A small contrastive image-text model, trained from scratch.
Training: soap at rate 0.0011, 7600 steps.
Rows from block 3 of the image encoder of a small contrastive image-text model, named by matrix and row number. Rows with one number within an expert belong to one neuron, the router's apart. Each number is 200 + 20 x the weight over its row's rms, rounded and kept within 0 to 999. All counts start at 0.
Before each expert's rows are labels from the 100 images, of 14848, where the router gives the expert most weight on average: "colour at peak" is the nearest of a few named colours to the mean colour under the peak. Only what is clearly more common there than usual is listed. The data: flat shapes of many kinds, plain or patterned, on busy backdrops.
# router: router (encoder.blocks.3.mlp.router.weight, 8x160, trained with AdamW), inputs 108-159
# gate: expert gate (encoder.blocks.3.mlp.gate, 8x80x160), inputs 108-159
# up: expert up (encoder.blocks.3.mlp.up, 8x80x160), inputs 108-159
# down: expert down (encoder.blocks.3.mlp.down, 8x160x80, transposed), outputs 108-159

# expert 4
colour at peak: brown
router.4,181,198,219,176,167,251,197,181,197,179,194,193,211,199,207,205,235,216,189,226,195,234,203,201,220,201,191,186,240,214,204,229,204,176,201,216,189,193,194,201,199,214,161,226,230,162,213,180,195,202,197,182
gate.18,196,215,200,187,165,207,222,178,226,195,199,188,219,218,171,198,169,183,182,202,195,232,206,236,171,171,203,159,209,182,200,185,167,195,214,186,205,221,222,205,183,182,188,195,177,193,183,204,174,196,175,221
up.18,205,215,185,198,181,208,189,214,210,180,208,177,229,186,171,214,171,194,193,184,219,215,213,200,171,174,189,185,191,208,225,190,200,197,173,177,226,202,211,191,219,182,191,206,230,211,205,207,224,169,201,222
down.18,183,195,214,234,217,187,193,187,218,183,211,216,196,200,200,183,181,200,186,209,199,221,215,194,182,211,155,198,214,191,208,201,191,198,203,162,217,187,179,176,195,188,196,215,202,218,196,211,204,206,215,198
gate.19,187,252,177,192,193,209,191,182,205,182,185,198,224,191,225,202,213,237,223,195,225,172,180,191,190,192,208,237,185,219,179,206,194,208,192,192,207,207,204,223,154,185,203,206,203,186,226,203,196,222,187,205
up.19,185,176,179,195,206,181,199,224,199,193,160,181,185,221,228,226,235,214,218,213,187,207,161,199,201,178,170,231,196,208,173,222,193,186,186,158,187,210,208,225,204,214,210,187,217,224,195,220,187,216,187,208
down.19,199,196,188,207,197,188,210,213,189,190,193,157,210,231,196,203,254,209,182,192,229,183,235,191,159,220,172,215,193,218,205,179,191,183,237,235,180,217,191,180,192,190,196,237,193,163,203,226,186,178,223,198
gate.20,179,214,165,176,214,207,229,176,214,172,200,175,227,220,181,204,225,181,195,181,199,192,177,222,185,229,209,197,200,171,201,214,222,203,223,215,196,232,188,172,197,215,182,193,205,199,160,215,205,203,209,229
up.20,215,206,201,213,207,201,170,235,212,212,239,208,207,207,210,167,197,206,226,197,175,195,195,226,186,209,199,194,190,223,200,214,177,211,191,176,207,218,197,231,197,184,213,185,186,185,227,170,207,203,175,151
down.20,213,203,227,217,178,179,223,198,176,196,182,178,200,199,206,192,204,198,168,203,191,198,213,226,204,121,189,179,201,226,220,188,179,194,184,219,217,211,169,164,172,152,194,191,187,197,233,212,224,197,177,199
gate.21,199,219,182,187,196,224,200,199,179,193,208,216,223,199,232,224,199,178,189,218,193,221,225,242,174,251,168,208,204,235,236,210,190,202,228,172,205,172,193,218,175,188,199,197,175,174,182,214,200,162,183,198
up.21,190,217,183,236,221,210,202,207,212,199,196,151,170,205,156,202,174,218,193,200,197,197,188,148,168,177,209,212,222,221,175,234,221,192,180,240,202,197,200,200,223,172,220,188,221,203,217,234,217,214,208,212
down.21,222,199,225,154,194,179,190,216,195,238,195,206,206,219,214,204,202,189,178,196,184,230,195,209,242,209,208,180,219,179,238,189,224,182,207,216,203,192,193,195,222,215,189,247,199,198,191,168,190,213,158,177
gate.22,255,186,186,194,190,198,197,163,202,174,201,183,171,211,196,191,178,186,215,204,189,229,216,205,184,200,188,189,199,173,228,198,193,215,223,239,209,231,231,198,204,165,191,160,200,197,232,194,202,211,214,215
up.22,214,251,188,201,208,192,215,217,211,227,196,203,204,213,211,204,232,191,198,203,170,204,210,221,187,179,213,183,223,177,207,141,202,190,205,223,223,207,198,210,191,180,177,194,155,182,206,219,231,217,206,160
down.22,214,236,180,200,239,201,231,166,206,188,140,213,195,206,193,183,222,207,207,183,196,227,182,190,207,218,228,194,199,178,211,180,199,194,234,187,193,205,212,212,221,208,212,218,202,238,208,200,203,228,186,198
gate.23,223,189,187,221,202,212,181,193,158,232,222,243,200,197,207,186,253,203,229,187,193,187,159,196,206,205,182,182,220,193,213,181,177,210,187,170,175,178,204,205,195,161,203,189,201,194,252,197,162,183,214,201
up.23,214,170,164,176,208,194,181,200,219,227,229,228,193,176,218,219,185,232,196,187,184,220,215,205,188,194,199,217,189,209,188,155,200,205,182,214,169,200,206,245,248,206,190,189,216,195,153,199,184,203,218,213
down.23,188,184,178,178,205,217,194,199,197,178,223,189,193,205,176,189,169,182,208,187,210,208,167,193,222,208,188,197,198,227,193,191,158,196,198,162,161,216,244,233,217,211,209,196,193,178,204,209,236,180,204,215
gate.24,187,194,208,213,200,190,225,191,228,188,216,213,229,169,164,185,223,170,199,232,228,218,220,205,184,233,222,192,194,204,226,184,228,167,147,226,155,216,197,183,201,215,196,227,190,212,214,196,205,178,232,210
up.24,192,163,189,187,187,212,208,174,188,188,196,214,258,239,195,193,192,181,199,243,214,178,188,209,180,218,199,173,197,208,174,203,185,220,196,204,173,226,229,195,174,203,216,236,170,216,225,197,227,203,176,220
down.24,184,207,195,207,201,189,205,212,225,223,170,234,234,176,198,224,213,174,200,179,198,204,176,177,221,195,216,212,216,202,225,210,204,213,249,182,164,186,244,227,214,206,219,202,243,205,194,217,173,234,229,228
gate.25,194,144,217,187,194,189,223,231,170,203,201,221,193,211,199,214,170,208,177,187,174,191,199,215,212,223,180,215,203,205,197,200,187,193,196,186,191,215,207,208,217,207,188,201,225,194,215,157,199,243,225,182
up.25,219,238,174,232,195,232,180,201,205,194,184,177,228,186,186,184,212,199,237,200,209,200,194,180,211,188,226,172,194,189,222,212,189,227,240,231,208,207,194,180,182,227,220,227,191,183,191,204,174,161,194,219
down.25,157,214,190,203,206,175,230,196,209,187,174,216,213,189,168,159,199,236,197,186,226,218,205,181,159,165,196,202,203,179,228,200,179,203,220,175,189,241,179,221,237,182,202,178,217,184,196,227,183,166,169,240
gate.26,210,174,186,191,207,187,174,186,159,178,208,188,239,190,238,196,224,210,194,142,209,177,235,224,239,182,208,175,191,189,182,162,183,196,190,210,223,175,193,184,238,198,203,197,152,191,170,162,218,208,190,240
up.26,200,166,220,188,229,251,223,236,185,202,190,206,191,190,216,186,209,224,198,200,207,201,234,199,210,203,186,187,181,193,194,168,176,242,200,203,218,221,171,200,192,167,204,168,221,177,180,208,170,194,206,187
down.26,189,203,222,180,195,234,189,212,219,213,193,194,215,187,179,205,201,153,229,164,179,218,196,134,210,198,179,191,195,203,234,187,212,193,242,191,199,186,220,187,200,167,213,221,186,166,237,212,189,182,174,220
gate.27,220,222,216,193,232,185,228,173,254,168,193,205,215,156,212,181,171,204,169,219,213,147,224,197,198,180,224,207,222,174,198,211,199,214,221,199,193,221,218,183,192,217,192,220,227,195,227,168,223,221,178,221
up.27,154,248,203,192,212,219,192,213,208,194,190,179,197,183,155,221,204,199,213,198,210,205,192,213,180,221,210,186,228,201,196,250,175,205,230,188,182,221,219,187,190,193,170,216,243,220,221,201,220,189,180,207
down.27,198,184,193,220,229,203,207,236,191,224,215,173,186,204,246,214,212,204,211,198,227,190,233,222,207,177,206,201,177,196,193,232,202,186,208,144,193,188,192,201,193,201,193,184,191,188,222,191,223,179,168,182
gate.28,201,216,228,195,196,216,178,212,214,228,185,185,198,225,173,233,182,214,222,188,175,198,212,166,194,234,193,228,184,244,218,239,199,221,189,199,195,191,223,214,167,229,205,175,232,198,222,250,209,181,230,192
up.28,190,218,216,168,186,189,209,201,196,215,207,162,207,186,188,202,193,208,198,201,239,190,184,198,180,229,191,220,178,215,205,228,219,208,195,179,217,212,184,196,153,201,248,191,219,186,197,204,180,178,192,195
down.28,203,206,221,178,186,196,215,203,219,179,215,227,189,208,206,187,213,197,186,214,203,190,208,197,198,196,226,186,212,176,211,197,181,196,224,197,209,185,208,176,201,185,209,176,225,229,167,178,168,174,230,221
gate.29,201,187,167,205,191,191,199,188,195,209,188,191,200,218,191,184,226,243,206,227,218,229,198,176,215,179,208,213,213,184,197,168,214,182,195,195,202,161,174,182,206,190,200,208,215,171,217,213,187,202,211,163
up.29,204,180,205,184,186,245,187,203,220,218,219,188,188,193,231,214,166,186,205,195,176,172,217,180,163,192,196,206,169,227,224,218,219,205,205,193,195,222,200,196,210,225,201,173,230,189,169,171,221,168,210,188
down.29,185,200,216,223,221,168,227,194,210,207,203,173,192,223,230,225,191,165,182,199,201,223,219,200,192,204,191,189,216,204,205,174,223,197,189,229,218,199,173,194,190,199,196,200,169,214,149,226,221,212,181,189
gate.30,163,189,241,203,211,176,222,187,199,215,225,168,189,185,173,226,208,204,211,194,186,212,213,236,174,172,209,208,163,196,216,184,220,218,191,164,184,182,181,202,169,190,191,171,187,186,221,221,179,193,165,157
up.30,226,196,198,202,245,168,194,245,200,194,161,187,204,166,224,183,208,209,196,190,181,181,208,209,186,217,172,187,212,197,204,163,165,207,232,214,211,212,214,205,200,203,189,214,231,203,207,215,230,203,208,236
down.30,183,195,205,198,209,227,191,161,175,207,201,209,192,222,183,184,160,166,229,218,222,186,203,213,222,219,185,248,198,221,211,199,214,197,224,191,226,215,182,261,204,212,197,202,183,174,225,197,186,169,160,208

# expert 7
colour at peak: green
router.7,199,212,190,213,186,191,170,213,219,200,240,201,218,203,221,189,214,196,217,180,209,181,172,174,204,192,213,194,211,198,184,220,239,176,188,168,176,232,195,194,201,213,223,217,200,202,150,173,206,198,199,206
gate.18,176,221,202,195,174,189,214,199,225,170,233,222,198,193,214,193,202,195,215,197,206,202,164,237,223,194,218,185,185,168,188,217,152,159,190,218,169,176,183,174,199,206,195,197,208,175,238,181,193,199,226,215
up.18,194,244,215,214,162,219,185,196,178,197,241,188,193,223,239,192,208,234,190,190,207,201,192,202,213,202,189,187,184,187,192,184,213,228,228,211,234,176,175,211,192,212,183,192,232,232,174,215,215,236,200,221
down.18,228,200,192,196,238,193,228,198,186,214,201,221,219,182,213,198,215,193,237,216,218,177,216,198,216,193,188,229,166,246,187,224,204,151,220,214,202,210,195,240,187,209,244,201,207,203,202,185,183,199,197,181
gate.19,206,198,202,177,195,180,198,176,220,194,182,211,197,220,171,196,209,198,200,219,197,222,211,198,191,221,185,214,159,173,199,200,189,215,202,191,217,219,131,180,215,218,222,221,197,198,205,231,185,214,223,178
up.19,212,196,224,189,218,191,179,175,216,205,192,197,206,249,226,205,202,217,197,228,167,182,206,169,176,206,180,205,208,183,158,179,180,226,195,206,177,228,184,197,234,211,228,191,195,190,226,226,169,207,242,196
down.19,195,218,194,179,208,210,174,209,241,197,209,191,197,200,179,193,218,207,181,213,225,219,196,196,214,168,228,218,185,180,186,201,223,197,214,192,164,223,233,171,231,201,182,199,150,200,193,191,184,218,232,220
gate.20,209,178,206,207,192,238,159,239,224,190,172,187,179,190,230,206,221,191,216,193,182,227,227,218,211,235,188,195,183,231,198,201,195,164,206,201,194,189,218,175,203,213,208,202,186,207,179,202,218,214,198,207
up.20,191,211,176,194,205,195,186,185,214,219,207,180,213,179,213,171,190,219,217,195,177,215,154,226,177,236,208,188,216,162,215,225,205,192,234,201,208,191,203,159,181,203,170,186,193,205,208,189,213,199,230,200
down.20,203,205,188,247,211,205,211,213,207,181,185,217,207,225,195,197,190,217,174,186,208,192,237,210,196,213,200,203,197,195,200,216,186,183,198,201,227,170,172,218,189,194,222,205,204,210,228,180,194,186,211,205
gate.21,199,189,205,207,202,205,183,180,206,173,175,219,191,193,193,199,209,203,156,174,210,211,194,194,168,203,201,199,231,197,224,232,201,196,198,209,188,197,187,208,181,191,183,234,192,224,209,274,218,156,199,181
up.21,196,229,221,196,181,214,164,204,211,179,181,200,178,206,174,184,214,216,234,199,169,206,161,212,215,232,198,219,164,198,154,192,211,199,227,186,203,203,206,166,200,177,212,205,205,200,148,204,208,212,167,175
down.21,234,239,226,208,207,211,192,212,194,226,180,217,199,191,201,177,174,184,209,207,203,208,186,171,183,227,186,239,207,216,219,150,176,183,188,232,218,160,208,203,203,191,229,234,211,209,219,223,185,209,205,208
gate.22,190,213,207,184,188,147,180,175,201,210,214,180,200,179,204,180,176,179,164,205,203,192,200,203,233,194,187,161,185,149,214,201,209,215,176,188,193,214,161,192,217,208,210,216,248,216,199,211,178,201,164,217
up.22,217,184,246,216,196,218,199,211,211,201,186,210,213,221,196,203,208,166,188,225,195,180,206,204,167,209,202,189,170,184,184,205,172,225,179,225,210,217,183,226,250,219,194,208,177,152,170,206,232,193,229,206
down.22,209,200,197,222,178,181,189,199,193,215,241,184,198,184,207,211,208,199,211,203,220,241,185,195,181,207,233,208,218,207,200,213,184,204,191,223,216,160,208,200,187,193,206,206,178,218,206,196,209,209,186,187
gate.23,213,237,212,215,235,214,188,244,232,180,217,173,201,190,199,214,230,210,212,223,180,204,206,216,163,227,229,189,215,153,170,190,192,209,191,179,213,186,199,202,199,198,206,170,229,218,211,190,209,212,190,211
up.23,214,209,215,171,236,222,182,218,243,179,208,191,204,237,196,223,195,202,210,211,190,196,204,220,180,198,176,201,205,186,203,184,204,210,203,188,185,192,183,189,207,221,209,200,225,239,228,179,225,212,163,199
down.23,187,212,204,207,165,201,152,205,206,222,229,188,215,204,178,221,193,234,176,241,201,214,183,171,223,188,228,221,195,171,215,191,210,201,186,215,204,206,185,209,199,185,139,223,216,190,199,176,184,228,209,176
gate.24,188,215,243,196,183,201,185,186,195,191,189,202,179,214,205,204,227,224,188,236,195,218,206,205,187,221,219,231,227,194,199,208,205,182,214,173,208,201,203,252,172,203,177,212,209,209,202,179,184,196,209,198
up.24,201,197,177,238,192,167,198,243,204,228,221,184,191,214,209,156,223,180,164,176,246,167,183,168,205,197,199,208,150,208,207,202,210,214,222,217,185,182,198,159,216,190,206,211,204,176,197,172,218,221,210,197
down.24,198,192,246,195,226,195,186,186,247,190,211,218,174,170,169,180,224,188,235,212,193,242,219,194,232,179,220,188,183,239,197,200,179,191,172,180,191,197,216,205,237,199,162,197,180,204,228,184,223,219,210,203
gate.25,217,235,216,168,197,190,165,168,217,187,202,229,193,215,201,190,186,206,194,167,189,178,209,187,188,187,192,206,206,197,170,201,201,195,219,183,207,215,222,217,192,185,192,203,210,197,200,169,208,177,201,158
up.25,218,225,241,191,195,205,142,191,207,204,216,202,208,229,215,180,199,193,195,179,181,164,229,188,186,205,245,214,177,190,192,191,189,196,223,191,186,201,200,209,187,168,197,216,227,198,210,173,203,192,177,174
down.25,220,190,210,219,201,209,216,183,202,242,239,215,202,199,201,176,189,199,197,199,210,191,187,201,196,201,157,226,190,213,201,209,209,195,216,194,194,159,201,174,217,208,220,220,190,234,206,238,222,200,213,195
gate.26,192,187,221,162,177,220,216,191,259,214,220,188,216,178,221,233,213,188,174,179,211,160,220,204,196,210,208,170,220,150,216,166,194,211,210,184,203,206,204,207,171,210,198,222,202,194,197,207,135,233,222,191
up.26,156,191,217,249,230,203,214,199,182,205,202,191,218,156,199,143,206,216,232,196,226,200,188,163,173,189,187,207,201,209,182,200,229,170,196,185,207,205,153,201,208,185,185,196,207,165,206,198,228,200,237,220
down.26,193,212,181,204,201,190,217,194,203,199,200,200,183,194,200,218,193,194,177,178,170,228,242,203,208,177,208,190,179,220,216,190,226,162,207,181,175,220,239,214,188,178,171,160,179,175,196,233,230,158,204,247
gate.27,225,212,211,206,209,178,213,186,225,222,201,174,183,191,168,232,185,223,188,192,192,228,228,217,242,188,189,217,194,202,204,220,206,221,229,199,241,231,215,169,198,207,230,236,183,192,192,145,233,163,200,206
up.27,165,219,187,198,175,218,215,232,198,192,184,235,215,204,189,178,184,161,204,209,200,189,180,192,160,235,166,173,203,190,169,190,195,189,165,201,179,174,198,225,185,194,185,167,185,206,217,234,177,248,188,204
down.27,164,199,215,164,172,206,187,201,200,221,169,203,217,211,175,202,225,229,185,204,189,202,246,217,182,217,164,181,196,222,175,154,205,231,203,206,238,149,199,218,205,201,191,214,206,215,199,223,225,200,220,157
gate.28,203,189,202,205,188,205,169,208,226,168,237,231,213,200,190,197,215,187,169,173,156,176,204,206,218,204,204,236,199,207,197,192,216,206,190,202,209,226,198,208,199,216,227,211,195,200,171,181,181,212,219,215
up.28,157,214,160,217,194,189,204,193,162,172,213,184,187,194,203,189,217,228,196,160,218,192,194,230,170,172,196,176,180,193,229,170,209,176,189,239,198,226,200,208,188,222,206,189,164,200,192,209,186,223,181,199
down.28,213,200,213,204,162,177,169,162,208,187,177,177,204,207,212,209,203,198,224,186,180,221,214,230,220,216,208,195,177,193,179,198,211,201,218,185,180,213,184,219,257,185,224,184,179,230,183,238,222,220,200,211
gate.29,209,203,185,193,186,202,178,219,202,193,182,193,201,216,207,200,222,197,199,216,191,179,190,225,179,189,188,193,229,172,210,226,170,202,190,203,192,244,182,201,212,189,225,195,214,201,215,198,208,159,194,212
up.29,210,196,210,208,203,167,221,175,209,221,213,227,186,182,209,214,194,229,180,174,188,215,217,190,194,251,188,203,183,230,215,166,221,189,205,185,180,151,229,224,183,189,177,194,211,189,196,198,182,224,186,197
down.29,207,195,184,195,173,223,192,217,191,195,186,204,212,199,189,207,210,207,200,238,201,210,194,213,170,173,199,167,205,143,233,218,184,235,167,170,207,210,192,215,166,198,174,208,202,202,199,209,206,187,216,205
gate.30,219,190,211,190,227,193,178,199,208,196,203,198,189,205,240,184,204,201,161,186,218,164,228,173,190,182,183,161,224,186,211,159,244,228,167,197,200,227,221,192,196,209,216,200,185,214,163,187,217,163,174,177
up.30,210,189,173,235,169,231,184,231,224,204,186,220,184,206,224,218,215,194,233,199,183,208,196,157,190,210,190,165,211,175,221,248,193,185,201,182,171,216,201,194,202,216,187,238,195,202,246,230,202,193,185,188
down.30,169,208,211,202,213,213,221,169,183,172,183,211,209,131,205,232,178,221,198,203,191,226,195,242,227,204,202,200,186,189,217,196,206,209,166,197,189,201,216,188,185,189,209,189,180,188,196,164,184,200,200,193

# expert 1
colour at peak: red
router.1,195,211,192,239,190,208,247,212,214,188,185,199,214,178,227,183,216,176,195,213,183,196,210,177,202,173,201,200,214,181,223,210,208,193,198,184,242,199,193,198,206,205,210,203,189,193,216,223,179,214,208,228
gate.0,221,222,222,173,178,167,189,178,214,183,208,208,198,208,195,203,201,201,213,207,229,172,196,198,195,191,190,175,202,188,206,197,197,165,225,227,191,205,245,172,193,275,200,201,215,217,196,200,193,239,210,206
up.0,220,177,202,256,224,223,166,207,180,179,195,202,208,206,168,173,240,209,203,246,225,212,194,189,203,200,181,184,201,196,182,179,224,175,245,188,214,154,185,207,186,207,214,152,208,200,223,194,177,193,230,219
down.0,216,200,220,208,222,199,187,207,173,185,207,231,221,183,220,201,164,185,187,187,194,209,141,203,200,200,195,193,198,235,192,205,208,223,178,219,201,229,211,190,220,189,219,186,222,209,191,225,215,208,176,188
gate.1,201,217,166,214,219,170,183,198,237,196,189,165,187,200,194,161,236,189,171,221,210,207,158,205,182,179,198,216,221,198,194,215,192,205,196,180,179,190,182,203,212,216,209,209,206,183,212,226,175,237,190,181
up.1,196,200,219,187,183,204,189,224,216,217,203,185,190,173,196,221,168,212,194,188,135,200,188,200,245,206,193,208,217,199,205,218,184,207,214,187,217,198,220,177,219,232,200,200,171,172,200,202,195,209,190,205
down.1,165,219,184,180,204,191,182,183,174,192,200,202,187,186,189,213,175,198,183,191,169,188,179,202,179,181,201,200,196,214,201,204,238,197,194,206,204,227,196,260,175,195,197,196,218,178,190,178,198,190,175,197
gate.2,183,197,180,214,187,193,236,193,214,229,207,179,197,190,231,221,182,217,164,220,170,172,217,209,199,174,226,217,188,202,217,176,198,201,172,217,199,215,219,197,181,241,194,207,186,235,191,156,150,199,198,228
up.2,210,191,206,226,218,219,197,205,199,184,170,173,212,196,214,222,159,213,204,235,188,231,214,171,185,203,203,198,215,221,219,187,186,182,211,208,181,224,195,205,210,204,213,164,206,172,186,221,208,198,163,197
down.2,176,224,202,225,220,190,182,194,201,216,191,209,228,201,239,226,197,207,188,195,210,191,189,154,191,200,216,194,196,172,191,188,188,206,213,229,186,169,199,192,191,197,200,188,189,199,188,177,202,163,197,206
gate.3,205,203,194,206,169,191,195,215,218,192,224,211,219,187,162,210,201,185,189,173,193,177,164,198,200,218,192,212,197,219,169,214,177,175,195,200,212,202,214,176,209,180,183,221,208,185,188,219,212,204,237,171
up.3,153,233,214,195,228,195,205,183,180,183,184,164,177,193,187,209,186,234,181,212,191,204,193,181,182,193,238,179,196,172,204,190,206,203,186,163,221,213,197,218,189,197,236,186,235,178,160,212,236,232,199,202
down.3,224,150,217,181,189,192,231,222,185,226,197,190,189,202,159,219,220,241,198,210,193,199,178,194,220,221,212,229,175,223,197,218,181,168,194,192,223,155,219,220,213,198,179,206,199,224,208,198,185,196,193,206
gate.4,180,186,203,180,193,183,153,183,206,214,147,198,224,218,220,205,220,213,201,190,187,187,212,149,231,209,220,211,175,193,189,211,199,193,198,212,202,163,165,174,198,190,187,204,164,200,199,202,223,226,182,216
up.4,207,178,207,219,213,218,189,207,204,212,214,195,186,207,192,214,188,189,190,187,178,228,217,202,192,211,157,178,195,209,184,217,200,194,192,188,224,199,233,192,231,228,212,230,234,238,227,180,214,193,150,222
down.4,221,215,154,206,181,182,215,201,174,198,193,206,185,210,232,188,217,200,213,185,219,174,236,205,214,162,188,208,244,220,204,195,202,195,234,242,218,199,195,186,201,227,184,197,191,182,196,223,224,180,195,233
gate.5,208,212,231,174,230,190,189,183,237,224,189,229,214,189,204,218,205,194,227,183,192,209,181,228,210,219,185,195,203,207,181,213,175,185,211,174,203,217,178,154,213,186,206,231,182,218,205,225,175,192,197,155
up.5,207,227,181,211,210,234,170,173,185,199,190,195,185,212,211,223,207,182,236,195,226,202,203,173,160,211,202,205,202,176,181,161,205,204,236,229,195,223,212,188,188,206,190,215,215,199,209,165,175,228,213,224
down.5,198,224,186,203,173,224,206,179,227,243,211,169,187,216,169,180,158,214,192,186,201,231,194,207,222,201,214,171,189,217,214,219,197,216,173,148,170,168,205,235,227,187,192,180,185,205,182,227,197,202,201,213
gate.6,218,215,171,206,222,208,167,191,182,217,185,169,195,180,180,190,194,210,212,156,199,219,168,148,208,201,201,187,256,200,205,168,216,201,214,189,217,191,184,192,193,187,220,201,223,224,199,222,197,239,209,210
up.6,198,224,195,197,201,208,218,193,199,175,196,215,219,207,188,171,174,210,173,203,219,197,228,193,197,218,183,230,164,191,192,217,192,221,164,224,178,231,194,190,179,195,201,178,168,177,168,183,203,177,225,225
down.6,223,234,186,153,186,207,241,199,211,174,194,189,208,210,213,215,207,185,176,184,202,200,204,197,198,217,194,235,227,210,210,205,234,211,196,209,191,228,199,206,217,173,232,203,203,216,195,202,228,171,156,245
gate.7,198,203,217,181,228,198,182,219,221,173,199,170,197,191,198,183,185,179,168,228,245,199,219,190,202,217,213,215,179,202,212,217,167,194,233,228,209,210,214,199,203,181,209,219,189,185,197,212,218,183,181,203
up.7,214,201,209,200,154,181,217,180,201,202,188,210,206,207,216,212,182,206,242,175,166,212,169,248,165,219,178,196,222,190,198,185,203,194,181,178,203,192,189,218,170,207,196,188,226,164,176,202,185,196,231,169
down.7,189,223,208,202,181,194,170,194,188,226,211,173,208,205,213,201,172,226,224,215,197,212,168,193,183,195,217,201,186,163,205,192,210,229,179,228,204,217,196,194,202,203,200,209,209,180,198,206,165,148,208,233
gate.8,205,196,185,228,185,193,215,219,194,196,219,209,183,204,222,200,214,225,157,183,207,179,188,173,224,198,217,203,168,183,198,182,238,195,196,169,191,202,203,184,188,199,156,197,193,218,210,208,201,201,210,201
up.8,202,202,205,219,178,199,176,192,185,212,203,207,244,180,237,222,223,237,221,197,211,218,226,187,198,173,169,215,197,203,181,198,197,201,196,220,176,190,235,184,180,203,165,187,178,212,188,185,156,181,188,229
down.8,168,200,203,191,188,241,210,202,185,181,206,235,186,203,211,203,184,180,189,226,195,189,163,192,190,200,196,160,172,166,218,236,205,215,193,167,184,171,198,206,197,210,180,188,210,156,242,192,194,193,227,195
gate.9,192,206,178,209,171,181,203,190,200,236,236,203,179,209,199,236,215,183,235,185,196,198,201,212,198,213,204,208,208,179,207,198,197,201,225,162,227,181,239,211,174,178,175,235,176,227,221,206,210,191,183,220
up.9,176,207,205,172,204,194,211,204,185,212,201,199,206,225,200,213,175,220,233,175,223,233,242,199,215,180,206,243,200,171,202,202,188,188,217,208,189,176,174,212,198,193,194,217,199,208,214,212,193,209,193,204
down.9,183,179,204,231,180,195,186,209,184,200,194,197,191,232,218,213,246,163,213,205,187,259,178,202,240,189,197,159,199,206,196,170,172,231,188,223,220,198,207,144,184,200,238,176,182,193,215,193,188,198,200,206
gate.10,217,203,200,210,210,183,180,207,200,163,170,219,203,188,207,145,192,173,198,208,168,216,191,184,197,212,177,242,188,209,218,220,215,185,219,192,203,199,189,181,171,217,191,211,172,210,203,209,201,188,169,223
up.10,201,219,205,218,219,189,175,188,235,217,200,231,209,201,236,195,198,151,206,218,203,199,188,209,188,173,225,190,193,211,202,208,224,217,210,249,188,193,212,200,216,195,200,220,177,174,197,206,209,170,203,191
down.10,167,149,168,170,185,186,220,222,181,225,217,199,198,239,222,192,200,223,182,179,203,179,184,218,180,212,171,224,175,189,209,203,220,200,203,217,194,168,234,207,190,223,190,210,185,183,215,185,201,191,192,175
gate.11,216,181,204,212,182,220,208,160,206,189,224,172,231,182,176,211,209,203,191,163,206,225,216,186,187,212,193,208,158,192,189,176,197,201,174,238,190,174,228,182,194,213,181,212,245,194,225,215,201,205,228,207
up.11,240,178,206,182,214,199,212,191,229,179,206,212,226,218,217,221,209,220,185,196,155,239,191,184,162,177,192,158,144,209,170,158,212,232,184,215,176,173,231,160,241,209,183,218,221,172,208,194,177,176,221,189
down.11,191,209,216,173,208,174,168,187,221,202,178,196,215,209,238,199,202,200,224,181,228,218,219,178,208,203,196,229,189,211,192,214,206,215,224,202,213,244,191,166,219,228,175,216,191,228,196,183,211,226,216,200
gate.12,204,221,201,195,233,203,219,197,233,180,201,193,206,203,212,230,217,220,195,175,223,199,224,190,179,217,217,188,221,208,214,217,167,187,197,200,178,201,199,147,196,217,192,216,195,176,208,204,250,191,184,182
up.12,203,217,185,190,210,196,195,219,182,177,214,214,231,226,200,227,188,220,258,252,153,212,218,198,207,164,176,191,199,165,177,199,230,221,195,227,208,159,222,205,234,206,202,176,221,187,200,247,193,210,203,190
down.12,211,218,205,210,232,217,223,190,203,216,217,217,180,208,210,172,169,235,172,211,197,218,181,192,203,174,210,177,190,210,230,200,221,230,175,224,198,166,202,189,213,172,186,171,202,187,203,189,190,219,199,227